Rows from block 3 of the text encoder of a small contrastive image-text model, named by matrix and row number. Rows with one number belong to one neuron. Each number is 128 + 32 x the weight over its row's rms, rounded and kept within 0 to 255. All counts start at 0. Numbers have three digits each.
After each neuron's rows are labels from the 100 texts, of 14976, where the neuron reaches its highest value: "tokens" is the input token at the peak. Only what is clearly more common there than usual is listed. The data: cartoon faces. In brackets: how many of the 100, against the usual share in percent.
# fc1: MLP up (text_encoder.blocks.3.mlp.fc1.weight, 768x384), inputs 0-95
# fc2: MLP down (text_encoder.blocks.3.mlp.fc2.weight, 384x768, transposed), outputs 0-95

fc1.195:187174151189064201121090153115097140103130143160070148129111098079150133121162126154092124126112093129147116185115163105074150159114116129112120131111126121128139110178081110139126185097197074085106140116092152112125175187104095072158085140099115138158084099075094104108211115109164142098
fc2.195:100174106083194070104108110125121066148113155181154121136130183159179113157146123117079111176117135082058128090109156123165059100161149192116044095109139164120150112091148167121187130106103122130137141059137133196116103164163104185123123111146113150138165113124118141126114091107142124134
tokens: "long" (61 vs 1.2); "grey" (39 vs 1.8)

fc1.241:185146086094193121174191131124126096133118126141153111123175175117105113125103123108130091089159115126094157115163110134169120048102115071199072152140173106133048114152125135074127104136121133091110106118118167144132096150097111064113152101159147122135165172135141100105187141037127129127
fc2.241:092104109184098096129146098177149152116215137154151128198110088121130149142148172136143179107118101105138108140126105112145137162117179133115167126148158120153152180148147208184109087146121112111168099102093133177124160154210171110122071177157121120130106114110174119101065103106094117157
tokens: "teal" (100 vs 1.7)

fc1.592:143187082143089094122167120139135155130108138080184074158119076155103169079133164161100187148106153134167145154124103109083151160133168142112109061148188078113072135070081154121157095140157145122118181126079172113182171131107201155139143090115114136156099120114103101122118119118043078143
fc2.592:108101177133149129140124136064164111098083153141118128131155142121183088165150079115072117147041101164059110151143099140228129135139188137124115080102100171126185115180157059125144156151088106085148161183161102110104094116181148141104118148105116133106068140148142154152170119167146191136
tokens: "a" (67 vs 14.2); "surprised" (8 vs 1.1); "," (7 vs 1.3)

fc1.615:138145081110148154096123103110125101111126140184142099119119113096178158131112148116102092162189169074106128098129153095180164148140170116124175136093097114110080102139123123144115093079099171156124185084107101098098111141108074142160181147205141072108148174116097134095136164113101163115
fc2.615:166123119091150100133128184143118138144109113135161099130090187159123086138124159145131081128161136063161149132173126174098144148087132112185106091163099180123139114120177113148083126181105078105105138134178091173081173058131133133171143118182141119134167070107088098162167088172136130121
tokens: "long" (100 vs 1.2)

fc1.699:067197136123140111172124097182088146113086108090134149125105038138107088166162177134121091128151109134150170111138165182149113057125144172191137109098167143120175156093116168115140156111160065109126156126145145131124150129103094168116115175051089136090109137156137185124137124158120160142
fc2.699:151082087163063163133091207090120103132155149095095117144106129077154165114107031169170126085149120122126142137140082098122141132180143041127114130124099108119159146131137156165106091182105147110138103125110203106153178140174075131097074125168171122189138141089109120119136189076119118103
tokens: "face" (54 vs 8.7); "long" (46 vs 1.2)

fc1.239:136118186136110086132178091121103123093128050129083124132107117139154179153102103078124122094106136123128113163133103132138112124102163151140173202159138086141052132124114130120091126095144069099114090162122124079124187150176131091145147154126084145092120136152154124159133060094097142115
fc2.239:126134125110126109154205122105127097149134131115094132137145088148144103118103130136149084127109177101072187129144153102125157161156115070089147139140076115142148122085158195090069121128148085148079082097133155095083133088185127185157110140078126111112111129108142107169140174085140123165
tokens: "red" (100 vs 0.5)

fc1.426:144157104155120177184162132150132154164192105190132156125176071085160128145143135083143159194116092134150168114135180147097108106113089133140092134126190116142158127098139154146164090064164123165101129102092155130130075090140166151119139127158105148142122114163166171122155164126117103117
fc2.426:175164102079158114103134126092139115111124148106110096030113126128089054120160075127145110093120133062088118134114101089121179079140125098071128164131046136148143128104164101145070142134120129139115106094176182122169125130089144131141118082132089090093185093125136064194085138170138118127
tokens: "orange" (62 vs 1.8); "blue" (23 vs 1.8); "purple" (15 vs 1.7)

fc1.125:132130099133142162141127134160120118142155104162093193143181065206152105118160121166138138093129114126196139138111180067151117122099120170160116148125137111101065107144137122107103142129129116128157126040170145152139082139103100099137135206118130124088170075172116121150157123093117141166
fc2.125:126105200095112167079088127106083148104112080150156108145119118079140104194100085065118114117160132105099149065148087198150095077093122141122097121091140131158209126114111127103152148148148125112097135185130141080117135063158158129081087112153140149155110142109159171117133082176122131131
tokens: "a" (53 vs 14.2); "winking" (15 vs 1.1); "an" (8 vs 1.2)

fc1.574:102102131184174116114081123133169141091190152131103131117117164090136176155159104190161147107067174097108141166118124075107125085147166117170168128087120118083105116112106094189119111193132156156158120145131135126152118141105100158158083120111086109085154123122124197128106105126157080064
fc2.574:090104095157129092127137099126148152100161103128119130159209118145159150123156172145121088167163187121127092181128135142175074138102171126150070143141163135148072146206119115135175147121114135173175138117115146154065126137161136093117159127169118175083111122100147181144126083131149112070
tokens: "teal" (100 vs 1.7)

fc1.200:173151111151093111135114125162154159163108178156152123176118127149179055121193144157147123183174147097132129188127110035166141123134127092067179039101083116099149095107089123134082143173112160125103145106188116154154122099072051141129134142170122109043169099154120112131145127114120165108
fc2.200:143090076111133079070122136151094110152102104139142111093127123163139106168130141101141129142160174105127125126119147164137154110084129135200139135185127191095125155106145061107109125056094100139145125122109074166116138094163202164148196153149116125152197133098141148115177163141117144167
tokens: "long" (67 vs 1.2); "beard" (33 vs 1.7)

fc1.166:168101175146182206145123142132116135132144092147088143064129133136160126154147111132100113139102138149172111090174236211114146135143123162177121152108143115109169066163134093093125123127109079144120141099148101098102158137116070140069089150106133152163145153085102126103195091082162078190
fc2.166:086195100091130136127108114106062134095085173117125115153153121105130108101116132117148114163104104069060186127126022137138087127164112093129141106155126105148129186150095175191119122126187131039089108128131127113179130114112204140214126079157099083141065061125164169185124129187110132130
tokens: "black" (99 vs 0.5)

fc1.660:128146089060141058112145073072064132147151164096117113111139097193088162112130083114055158124070154125178103108119127162074164127130104153128168100167091087076128118112128163171129167124145142142112102182120128147132125164172135123090133090093147137157161152125215108117091131156111149143
fc2.660:157099183170107184150102156188151080065103118123098072140124148084111140079138168112128099077119107127047151143136097135164152130166151128113115145136158190159115129167129110140083131160141113127140086106121108129165127147110134122190113160177141134102145045120053144119132105099142122171
tokens: "orange" (100 vs 1.8)

fc1.106:167105164063116194127138146143124145135101124138124152118111140089139126183139057126136175184061194129094158184093194151066145118163097171092158076117119099199153111192097092149072186108119137102095045081128116091130111084116117122150074112125146103109151135110120146111142136082113159160
fc2.106:086180129174135115150148162090118108120144106164135121135148080079087133103140139161095138116165094072093168035084102076166088158104160148112120147161186148099106124119138083142175150110064148167128113093144172113098112177155120083130089139171081121100079142099143150171132122132111161139
tokens: "face" (62 vs 8.7)

fc1.683:142165152131165106094177129112101133144079066107110108126127104204161158085150103103108115115130127093146114121127108126059097134170209134142121092033164151077149146098079153119175128196129088117088101161092161108065194135179144131104141078099112162129115138106105174184099104183080150170
fc2.683:129147116131160134147093066133101127096127167154098160153201087078093093120138111185099128138144203206096168150134148161203154154142135156086114117142154149127137100147160180113088131117143093161171099220179143089150137117102079151114078179136140140186037105130115124084105110111212144117
tokens: "black" (100 vs 0.5)

fc1.39:098134135158199131110198102141104123094079107055080170141146111163159101171168179030084142177159143126135155101085177133101113155137096117101152143122153143079119151069101124122170100113180050146174109079125077153167096135197182132162170123177091125075123086152196107191176095154100128149
fc2.39:126111151088184134209123107160108123067098125092188149154092100126133152145046120168151163116112117064023158126130083138137136164133134113079100123140074130148193113150097165103159170139124174140156138124097165066109113099084091160075042163184137131122124192102118152156112088104125133142
tokens: "teal" (35 vs 1.7); "long" (21 vs 1.2); "<end>" (21 vs 8.7); "green" (18 vs 1.8)

fc1.474:139112172073125185125055105137091116128142179133150154096118104097142192085130107179128145132195111127115129107099127084137138127159163164086148176080143123109135137211118082142166147145173145100092118082136129107167188118129082143135032142133082134150085181167063107107103141108102129158
fc2.474:160134123133138086158188183155113125075078144070144189097181086165109067152130090059134156134139159119117141107145093095147126096137152114180135101143111108122102151074118187090160186190117154121140114176148129165110100163153158066148212136115135141089078131141142119132134133115199116087
tokens: "black" (91 vs 0.5)

fc1.114:129094169161161148116048155162111099078091139166122140149126131154136121135115147141118086133161103125159167185062138133095141174071134139118154160106167111099124154139115074143122191152131107107137142121180112181161129096178093186133180133082112096152130157087110147172095116093090105102
fc2.114:116105161143101120135153127170106149152139103144201083097201089113134157132183158107073113117146092104091085061120139091146108107172170127157113125150089130165130096071104144182112113117128087170123206123116177127161172127083076125158150164109108130113114113118219131140133125158141138197
tokens: "sunglasses" (48 vs 1); "<end>" (41 vs 8.7)

fc1.503:118099158107140152137100058101136116114156139097089085155156141206134093192120136106083120160061152164139126122140078148129167105125115136085139115144137161148146183209098068118138093151209127143130081137182161084125069111142120121158090126085176107100086076160101143131138127121095141103
fc2.503:141168135184074163107139075170127110145120155096098145119153100076117158093085095150130080149079133143149121133111183121109152103135150142149112172146096100124174161094156106072229085088176097125171163082138107119175118152163156164129123116075137101176153173108120097119085178115074164108
tokens: "face" (55 vs 8.7); "and" (23 vs 4.6)

fc1.515:179095128129120166108140198126124144167115151179143131135170114118167132150154166098137096113154089128147100192177156088143074135141083145098116099087091098139043083114116159084052107114124130160118187062172135171157076171128115096180104176106140088122135102125120122098198153107100142100
fc2.515:101168164110163121128101095089115188108154084114140162150078160172158136139104108069136135174141169112113170068105097170094144096072153126162100118126152143125200111103153078157128146153142127109148127140110038107088165093140133109163131134198108134117111178148170157127115067180126118173
tokens: "short" (100 vs 1.2)

fc1.469:110112152115142139127078099090167121164170140079082107164150116240146110185112139106060088131071111168107090135155094169139155060137159143120160157115130162113155176207120094115189132150219112145096118101167124085146072127147102124094091144054143129112089091181105167136123120128101146106
fc2.469:165176086151110156113132091165095103115061135107092150094149093089133157088091096136138091127091154160170120119115206095112134127125148133151065192113114101140159165097164117079186066084167117155138149085130113114172150130152138154161155139095126116187153191113140137123090189123097125081
tokens: "face" (56 vs 8.7); "and" (34 vs 4.6)

fc1.719:153122182176167207128136107044103099110148174126088122150150149140167162146138152158163148162142152152162141169177219200100119142158168101149117156160110153051148103116119154060151187128086103181048111139148075138144186160141102125097106106123106143172177158085092151136085147100115143142
fc2.719:104110120141149100105064143145089147150119137134112153088104113153126092094134121134112135096092105125176131120139050148107154091146129114152122103133154128180070137126145120141071070114186141115163112088152187127091094147091130187068151149071119165121134083146172083110120075156174096140
tokens: "orange" (68 vs 1.8); "yellow" (31 vs 0.5)

fc1.28:120144132162173149169093122145183147134217116129111066214162159154108176184157143190160147124144092129163144113116120141141114161132123081081129124116211145139157070116137109077156156140139143159148181137121083099158071126121181110101059166156095162103056116147134129184131149127107119104
fc2.28:109075138169079142084198132112138124119091095118134172101077103081138096055102119127104110110126146115116115184152128162160144155125178178191156119132155097089129151170078134133100134113124111070155142101135192139102170161106036126136157071087123141203146109075151122110096108136122099164
tokens: "a" (64 vs 14.2); "with" (18 vs 8.2)

fc1.681:169132136099166104113138103163146140129123101093107129111177126134091130102126027113114114128149158122109149078081107139146134073169206107127149151125105132088122143139074176148138114174071064144158106169131152198103143117129093148159153090077096120147214093118119140150166076154123108164
fc2.681:103113147088102156099145114141145135116107127115114109131077131101161130141150229130097092167058063148136135137206130127097131127130076091067156141127084140149071164098168116165123180080183169179110105113129190111187089142102164101109131152167125085128103128116151093141097116135092119098
tokens: "teal" (60 vs 1.7); "green" (40 vs 1.8)

fc1.398:103127116124096099141120102160122170167176095083109123158164125131119116139132073118129146151134081134120175090106075113148139083171095094136197101145126079101171137111079139159140106151126109081131073102189066156105120071123138144164117095105109160080185118134086145167174140138157086152
fc2.398:124093090123134135089160110148096149086091167109122146087149130081127173115174207132178107123121144097166126130137099105136138159135142100188105160105106099152071130121103135129098145142156139189108208136124187129166138135122172151071185134142132058117091110117152144106117153122081124144
tokens: "hat" (60 vs 1.7); "crown" (31 vs 0.8)

fc1.381:186155125134148132077092170105115085125104132085174105113123088148108127148168120102130157128163081161120145109145098103114138137151161129183112148124086141110113064116103182168151095125167138124104098148047159070107157151172147138085068103159119133108129148139075182103095106117114127179
fc2.381:155111185137077159063117151209143122090170152133079115108122109136066158176144091118129129149129202149162138164109191061140113134092126144078139071138125109122152156110147108100063190130108099145112164138145121195163113111093125071148136159129123118152107092093113067162159173127117131117
tokens: "orange" (98 vs 1.8)

fc1.525:134185165079134109146138165142173097106108122104118170064073121117117129095144103129144158129119107103134200067118054106085153066133058120206090098146089151178102148135115101110146076167167112099118074079152187094163086131122121137160093151089125135119133097163065097127158121079142174155
fc2.525:162115137160086138080144096114055200142098078098124125162207154140157137164120094104088153081147180135101088146155185147187108151118197150090152148095136136038195147147098145119134151059101164151144118155054112108130156121136092119176160120164124106117121180048133142159113122167088113120
tokens: "black" (100 vs 0.5)

fc1.672:189126112093101138124138090146063152176171135102171069155141125131160147121146165135081114085114117155078141153219106155067121172121076151097196126121107107059146147110088136168127149094093110161154137145088157095108142142110146104181131111185171104163109146160145103169113099137115104119
fc2.672:123052180139087132104120143119123121133154163134086169095127151098116148104129093144137172087123174117083104151135104104108148104215107137098163121109162137099101154114158113078177118090134108124140115102125089171158135124177157128145146146152153119208162081143145156136082097092136133174
tokens: "grey" (100 vs 1.8)

fc1.108:139120121102124112127144108125101143141149115111067132153096181165141091139125172118135131114148174122139097145142138119101101145091102084146152149096182084201121148172083124059168100129120166138115164091147088092133098098098179137075062139164156095128129146147133148171118123136154147082
fc2.108:082195105094161128119201173084082109182115166117120098097098134120105097089107102171150169057074104095086126132147178133151169132122154121146162138139153069159151090209137116068071119096113184121124108210132082166159125107172104123168079079135127122197172143095118098079087160178095157133
tokens: "short" (37 vs 1.2); "bun" (14 vs 0.7); "curly" (10 vs 1.2)

fc1.444:128116078134174123144141154140103075145123112112132100131065119103080093157142203205134122140088124122066121147148140203099203196120135143132076112183138086149149158118195128162082141118143089199104163083101088139032136099137098109076142116083142154086126107102162138099165156100146136078
fc2.444:099079092171098122161172160150078145116163143032082067119144135151149110108150133155099161098118139123109168157182159083183180115112180143096139114119084104169166187106144151146125148117067150126141112176114095174134108118127105110149099172128131139110148081118107093142069120042145179109
tokens: "long" (100 vs 1.2)

fc1.251:108144074081128099072135106099089143154159111131101105108098117159139065076134124192083140086166095164127173129125140123054136127148076154127177164112101120127175167175204178094126145128130120155095161183112094180141081206099155136113160122112157096140100111102088105166164129133149141170
fc2.251:161131116137170164107144164154160061134161155083153138075102115097084159126122137116161099115155157158125134123105192136152184120139177076155133076123127064154113082124105118158128093147216123122102125095121095140128119038097094140169088144149094165099156114154107160118028197152105129090
tokens: "orange" (100 vs 1.8)

fc1.508:091076098152150137209144086127117160150122126121152161175137128067122161097106154141178107142159144120118189136189168101155135139149110132093107138046136133153151141117139153076133100155147143174159150159120101111159154170142152184132160156131126066096067125113079112104134181121123134121
fc2.508:174181176147132093122156171122143154100150132075084163081147121139162085102127118072064168156071154102092122087074117148072122095171150067123106111238122146108129140128113125205095182131113101046133140093141133158106157086135121121122104072082147186114131107213148128107108068090134138152
tokens: "short" (54 vs 1.2); "green" (43 vs 1.8)

fc1.318:110071127126186140149109086107087129130185177079053072190114125215130127212193155039060120121034185151122114161126111197065165125126081157127100137114130201111107149147114072123145059137180109138078042151165138077146090098140157147134123148097163148091162108140095124093141167135103121117
fc2.318:099203152177077137132136108170155121147111147122154139087165088066132111091088112178109101131138123102155116125104132085114136101091160106174123140125121104129180184103134141116157124080131068114156201127147115166180160131136139160150130122111116107145142170125126105131116138127139146087
tokens: "sunglasses" (100 vs 1)

fc1.612:119117143126159146114141133148125139113102107120096143103111092095097117122158138115117081082124133125127082141154177129096127132126126136134175140106098059112134183173096095160163136146078115144140127088214176126123130125152113171126196118074138150166113151177093125120116137139097113133
fc2.612:135093111155083101129121163091135080147125120129138143118145150120143115138160138141154106044125107123186163193089120170109120182089117146147107147121155108073082112196085123117176131137150067147113143042140082065105172163163151107102211170154177162121117122161116149149146108048122112159
tokens: "red" (100 vs 0.5)

fc1.158:066104126173171163158113119147170114118089121122158083136113126125169144096105170112167124176140164125153072162117187172134131138109136153130106169138162122086115129160092134169129111119136117158100227131100078096164171124126126146107140115128116144179151117132169162089081103130128118066
fc2.158:146122159090134101105172173177147097062187178139142129113160118126052126130148117143084164098089118121155192110162039057140148114167162143056231117140125140159110129151134157102110124151118175143129086136126130141101095097138125153153127147115154115088102144108097155129147108162105167168
tokens: "green" (100 vs 1.8)

fc1.758:201188103126117148052097116169113133050117101123113121082144125119105181097087114150091122122125145167180144153160168094062108115171171172110152153114159075117115226172195112107167125125148119132178125110128112141134152192109053080112192115099095132124092156142083110113116134088127111188
fc2.758:096151163136092141175114125072158071131173096123081107187152114130134149159183164107069119040006097151105164173093117190127133115176099150097086145121130158126139161145071076116166133130153087131132125129145129082114141143158077131161164127079186136100146109204119068108185087083089137147
tokens: "red" (100 vs 0.5)

fc1.394:159164111121146122116114088097110139091102098086088169093073131160149128126056095124143116143136144123164089134206062119180097128108152099155119079097127181099153130167148102130118119124129150131087153124114068108133142177204125143127119136182120179132117137155104142143181149148139181121
fc2.394:136145134131108106168128072164181089106140112144165138110122029103121153091126104137061115129140137148088157140129129118148126143107149166087164148142133095182147160130106186122053170119145137139164137175161160072127179119115122143140135160164107141120078099053116196154093087132108136102
tokens: "black" (100 vs 0.5)

fc1.19:101130142085156117121113094144105102135104154132143124031094136173070160130148135174113060089162113123114126114083150133107171152114103086167066176126081124123141108048117143138119144135120140133115140111060202152168082125063104143108083147136095121150123103115089085135092072196171106174
fc2.19:146095161167090112075122141135073173143094137099155158187121100108153129091133119102110168078110185130154147140175094081142099131182141164124129131090151160062131176134145137087177121132118089176088114185152088105084140118179121124127131140125145170079139205131076112119148138106123139095
tokens: "orange" (100 vs 1.8)

fc1.99:113071145124139141101066170119062122134110043146131145124124080120118131150086112128147115123203153198136199093108127127172140107080109185109106158168135080156098100110150111121143183125099114105068147140052125132123159126104073120089115136164142117138109136204140145118140131115193143135
fc2.99:071173158147138132138077205094175114116107109130127121119097140138099121125165109151123157120199137156104106144125199066132129189134073091080068073076088082156110111097143151112155151112097136180093124149091050176138116072101126061120064143123094127094122150156156094122125123093164130076
tokens: "long" (74 vs 1.2); "short" (11 vs 1.2)

fc1.760:097109068137105076122157116172152134147111125065085147085215145066127116183103121125151107162145119146125120113154119125173121132182117111112139133156098126199103130113150131193101138109122132145153146171084064113146054126186180170131112124109126064088162108084184078124154166150119169087
fc2.760:139166133119187190120081139095081146102173098188142151145060085169120179070142165079081170150105156104125119083126114116065134134093147092117145192125164159087157199147099123136150067130108113125138116092155173119102112082110100098139160183139112200152092115157121163126141138142155065147
tokens: "red" (55 vs 0.5); "pink" (45 vs 1.8)

fc1.175:146170112109133084116154103132145094137098142148114159159164105103115103124138074215176116158111162122096173084108114110159125103118143186144206113143118103094143162152119172116148157069116088093150127153086087190165078092142101138191117098116139104121132168189122145154102147111082088091
fc2.175:133201138160163134080148139134159132123146158110148102087110184140120134157091114060094215158119082127099156134092161165122134086184142116133133148096157152123136114123130150074126172184128160060085061147132172105137121099198157119130120159103187140112138143130137099069080126093162131105
tokens: "face" (95 vs 8.7)

fc1.670:102133104120117148116101087139165139127094068171080095135159104176145132070101114143092075121168199124118151157100160083108091084129106103125058200085131068175119226104132147094140143178127127169139113139142199146117106147109126147201067117063115111139119169185167142121177152097146190085
fc2.670:097182141143157112115153115100116121070175125178152134186100115085118127181050157152112126148106143137101114121124093146122114120129126171136084185190155135107157074141148143104085121196118089088119127123106124121149173166060096128135090111084100128161075131138122188118175158141137126136
tokens: "black" (100 vs 0.5)

fc1.749:090143123190140095159140090087129113114104105130091198087098092095095140106144094067172136126166122130136126143123077119119132109112086141120088108130133107077144187097117124178078121173150062182098130146086110138150194193153179122117190130107106102166146124116135112096114128139103127107
fc2.749:114154199092112120160138136170149123142154059133120150139130065117155120108142098173109114070135140129085184157174088174143140093145144102167079091088085101171155076148132104102148141149208202066170133170173192112129096104089127132150113120158151149128094104101091139151196082113071111165
tokens: "red" (100 vs 0.5)

fc1.22:023147077115153109160089080185135088120169145147122164184176112142117151160120133112122123109108101137092096039085161186114154181091112150167143113156136100141062136148127139113125124190100148125137131137068102108175096105184155123115122153133087152042087141139190164113145168113094156137
fc2.22:129086169189117104132105136085185154111097069114165131081151198113106164120112068129145102110141165141168051115172124154133087153156155158104157107135142130111184110164132083118146123111111133122130122081136083143084167136097094116101171089075148141185156158144113128144079169174159089084
tokens: "green" (100 vs 1.8)

fc1.1:123134112105139091127116090169124144160095097122082129144091018148092158167149157136153104124131068180168147132122142143169121132142087155219098068079145139109159094114107126149114150144173059055151135184156166120112086133168148162105136148066116146109157122126159152118163136152114140162
fc2.1:119054145093149102142154155097066121111130169079169077108146128145152094155123113178129137103124066119119200169139094112106146102150149112118134115164113151109164149096162149101155100098079119136087112146122154136080194093075113148098139156079130148118139137077193162122076148111085138114
tokens: "long" (100 vs 1.2)

fc1.113:131124081219082119103124145160139144096130132112098159115145121147146123097166112090081084148131123061166107156168140175051126083072140179179114166082122157103093123171128120118154156134108106098165181102149176154148132151107135139142194163064109149121190111116105117171111093084111109141
fc2.113:091117110078165210132128130111069140120087110202153128098153114068128176156107099120167130144162141169122103105139159089154106155176171093114133145129108098119114151107107124127098051087170126128148092137100136137092179095141134152103105079166157126159082178147163177078152163133121171152
tokens: "grey" (100 vs 1.8)

fc1.486:066142069131190121117143105131135157113060163134113151131083087107144112171107114152088146128107132134091195093108075076158069099145092110157153167142134058138157154130156077088072163081184145126120142106101150159177107135077119168128122125088099176086126180087146124126186119154167137129
fc2.486:123125125157103077129158182087110097126124090130140155094131132077120164096160141112126133140116137110101103137141172154077144132114193081140104162112148160109147137144137133131123118183092124130040124145171145125162141084167073118133110084134103118186189102104110130109135133087098082087
tokens: "face" (69 vs 8.7); "red" (17 vs 0.5); "bun" (14 vs 0.7)

fc1.58:182116112102173137094162110132136098156119102152136153199164172133117142105133124131161114108156124123120080175162178189093088097102074145097144114092131131104105159154115144080161131102100079136130186086090052147086109071108116104135087142102169130128098165119065143132151123088107086069
fc2.58:112151158130181117155173127106078065140083167112109072112119151157128121138156107157103210160106141084074146123114170161091138155171152183140117096141161152083163048166140100145098138078104131114136162140128105210135137146170053121121148094174154125104176140089140145112112164116105152108
tokens: "short" (80 vs 1.2); "face" (19 vs 8.7)

fc1.431:162141129191110152172149154132121084157108173110176085125157138179127169093165128148137138095177111115174097179192162076101091167140170078134095123149118132082073081118112140148091090103146116145121114074137165146179114191174075078143133127123154086081162121153150090147146192087121127107
fc2.431:132116171129145107155131138128089178094153121113142155145133130112108092120099110094074111155088124139125145159060137113161167094162174192069138130084148142162161166200136093151199167167083108104084100197136151116103070111131153121090180095148156224162121144124118207101161057118121130129
tokens: "a" (35 vs 14.2); "surprised" (34 vs 1.1); "smiling" (7 vs 1.1)

fc1.605:120138114101151123111114096163187161167109171075099102152134160135147121178102192168082135159103163115069126089087142116142093130151100104120132151146080063105083167072126164188128167160106147166084063107088116126156152075104109087112104119161168097091155153123174139111093125186130148081
fc2.605:136113130130144105120190144126105104111137106161139143141085094139087134077166107123124129074106130137200109179152092087086178134104112124094158133079182115115170115155114081117108105059118099108157169170146176131065117133172101175119215128108112173154140149132081097126155141131132100181
tokens: "a" (44 vs 14.2); "and" (12 vs 4.6); "," (7 vs 1.3)

fc1.535:160195151104139168150129095088106113080124132167124157143193110075109133115150101186095138115131078170180177128144189067174149097171135145087183128117158106122068093091137116165162135140101100105123098141103142112169141167120097179124161113125107114125052079140097124109071106094106173192
fc2.535:097071101136109119111130110126129135157073155145123083109108152165148108140071108113135132126100149120091100159125139084093129130124128128157155114154092112140159171156096195086092115132114165162121172193087135188118121180119135100174096120143172120115165121074125128193143100116101125117
tokens: "long" (30 vs 1.2); "sleepy" (24 vs 1.1); "grey" (15 vs 1.8); "laughing" (12 vs 1.1)

fc1.8:108094178110185118040123107072079155079102100135135149053119117157132130097155120109145141162105161138127147130117115118127172114113179072184099169111165129069033120145115126183108111153133151075091126130114133110104091058139123115151117091137118121161143141166146121139133131096170109125
fc2.8:182105122128086128160139077184123111136097108059166150170126119138092107183102142174085122124125110188070100114142138122168182123204095185086159123142159107148129110145131104139129165139099107156184171164122059164140165122174122114183114096159114103121111180101176157153100129133129083155
tokens: "teal" (100 vs 1.7)

fc1.428:127145211153111176095115077101129116114133111137094106116117142164071139153193142120145134095092080105122115149201192156146147132060110146183096086104153137140163095159111165102119160144176063085135128133169134098113129136156112173127037146107130157189095115130132116116190112136079171125
fc2.428:194206079159109112154137099112155127143146115148113133110119109048108125096112133151109163155086157137092130130091191128106084152168115132127122178089140098173103151120101071182117098099148187151113145093154137104236142123125133106136122103132120120119114154108112085126094144084097131130
tokens: "a" (99 vs 14.2)

fc1.375:134071075106130149180144118137133142146145180128137213104144072155142142162169112170093083139114113103179063108149172109109136091120137166146182116064137111159077102150076091117132146129073130120139134148153177086180101152072150168162168141128181193151173128124104129184133146105172120141
fc2.375:133131129159089180169111190128114176115168088148161090134079166119170115131081153114145155137148070169059131080127181137132092156082156092079120102121133163103159139134138168114078152114084152053114128141109077137081154102134151033094145079146126121073063165134154177127166108122116103080
tokens: "face" (46 vs 8.7); "beard" (42 vs 1.7)

fc1.355:157132115167120065087154096157210154198127118104157110189167162102117102155136182129149124127154114126118091074089121111149138148102129098088151132131122102144104168070118173159123157099106153177138126151060073174166111121132191090135114119138162082133127124139196123088068112154145112075
fc2.355:092118135102178152184101163102092100081141142146052148120077097144087151120109088103095181118096143153170158177145158143122116149134112100129141105126165116148167111144115125127128134124123115083147125113125202082060158104127045162088165122124111228116097145112088121148163124137141125123
tokens: "short" (100 vs 1.2)

fc1.191:132105150101201143137182167181089078126117134129141106083110177119086169180115106152100119090148184157160173160127121131093118083101135169097086100135169098108156141120113109104132078161122081042132183178145164151137111122139145175144135145094116159188170160141064177087152122067085166158
fc2.191:125071136140097101135097110137097120137141147113084150114157125144191110109141141097132197172098139135157097066089127081145139161149129127105142111142133161155078154176144141130114167097089165149121047115148056133153126099142122079124119158149141111113118103095156104159067100157162106117
tokens: "orange" (72 vs 1.8)

fc1.489:112123088115069101163167112121170117119146128180097118109144150141145132115154104128167109086135082100158136116118134082098147111107135194147076140113132145127194156153141093079157090133116105120195139168156169164164108134143165138186052133137142173122092118131150106159152158102106142090
fc2.489:124161134159155132131072120112116030140082213096161146107157122127093128093055143100081138160143133145114129100109132148173096092092105113108110146122134110138133137127108147148176165124170190150069089132121144175176117147140086075101216087126088153103100166180075124108099122146152162112
tokens: "grey" (100 vs 1.8)

fc1.411:090113152086082133115082157120188151162187135147125164129158123121151156104150113182128063107199112146179115116196149126146140197160178099058175154115087176089115074170146074177217116159157136099191130039146153128064118099152104142100130189130135137135126081111078138121075048126121127128
fc2.411:119136108153163136131142161150089130121088119170165167088095116132171131143116171113148167194129151058128122121024053131097109059133135106084092099143169104132134195149109178107097202103110128114108109194146137139174108118083149130190120164153077135160085171149170157140135153153118123118
tokens: "green" (100 vs 1.8)

fc1.377:164149176175106176144155092131100128136153095107066131145138081183166147118153126147142138111118156100115142125174168137144141124089167126175144161112070122110135099151110163094108161105188049116142127091173140147172108116100077083160127160104098187125147081172091159198112098154087172149
fc2.377:130151103080109140152111100092144091048122119142155126108156137081120161139083166126121169120091182119124135144095152173104133125150106152126087177127165139208091123095118086123090103147146175179090146114155101102154136120116171146117148107092141131147159148152127155121137132111081080091
tokens: "a" (88 vs 14.2); "surprised" (7 vs 1.1)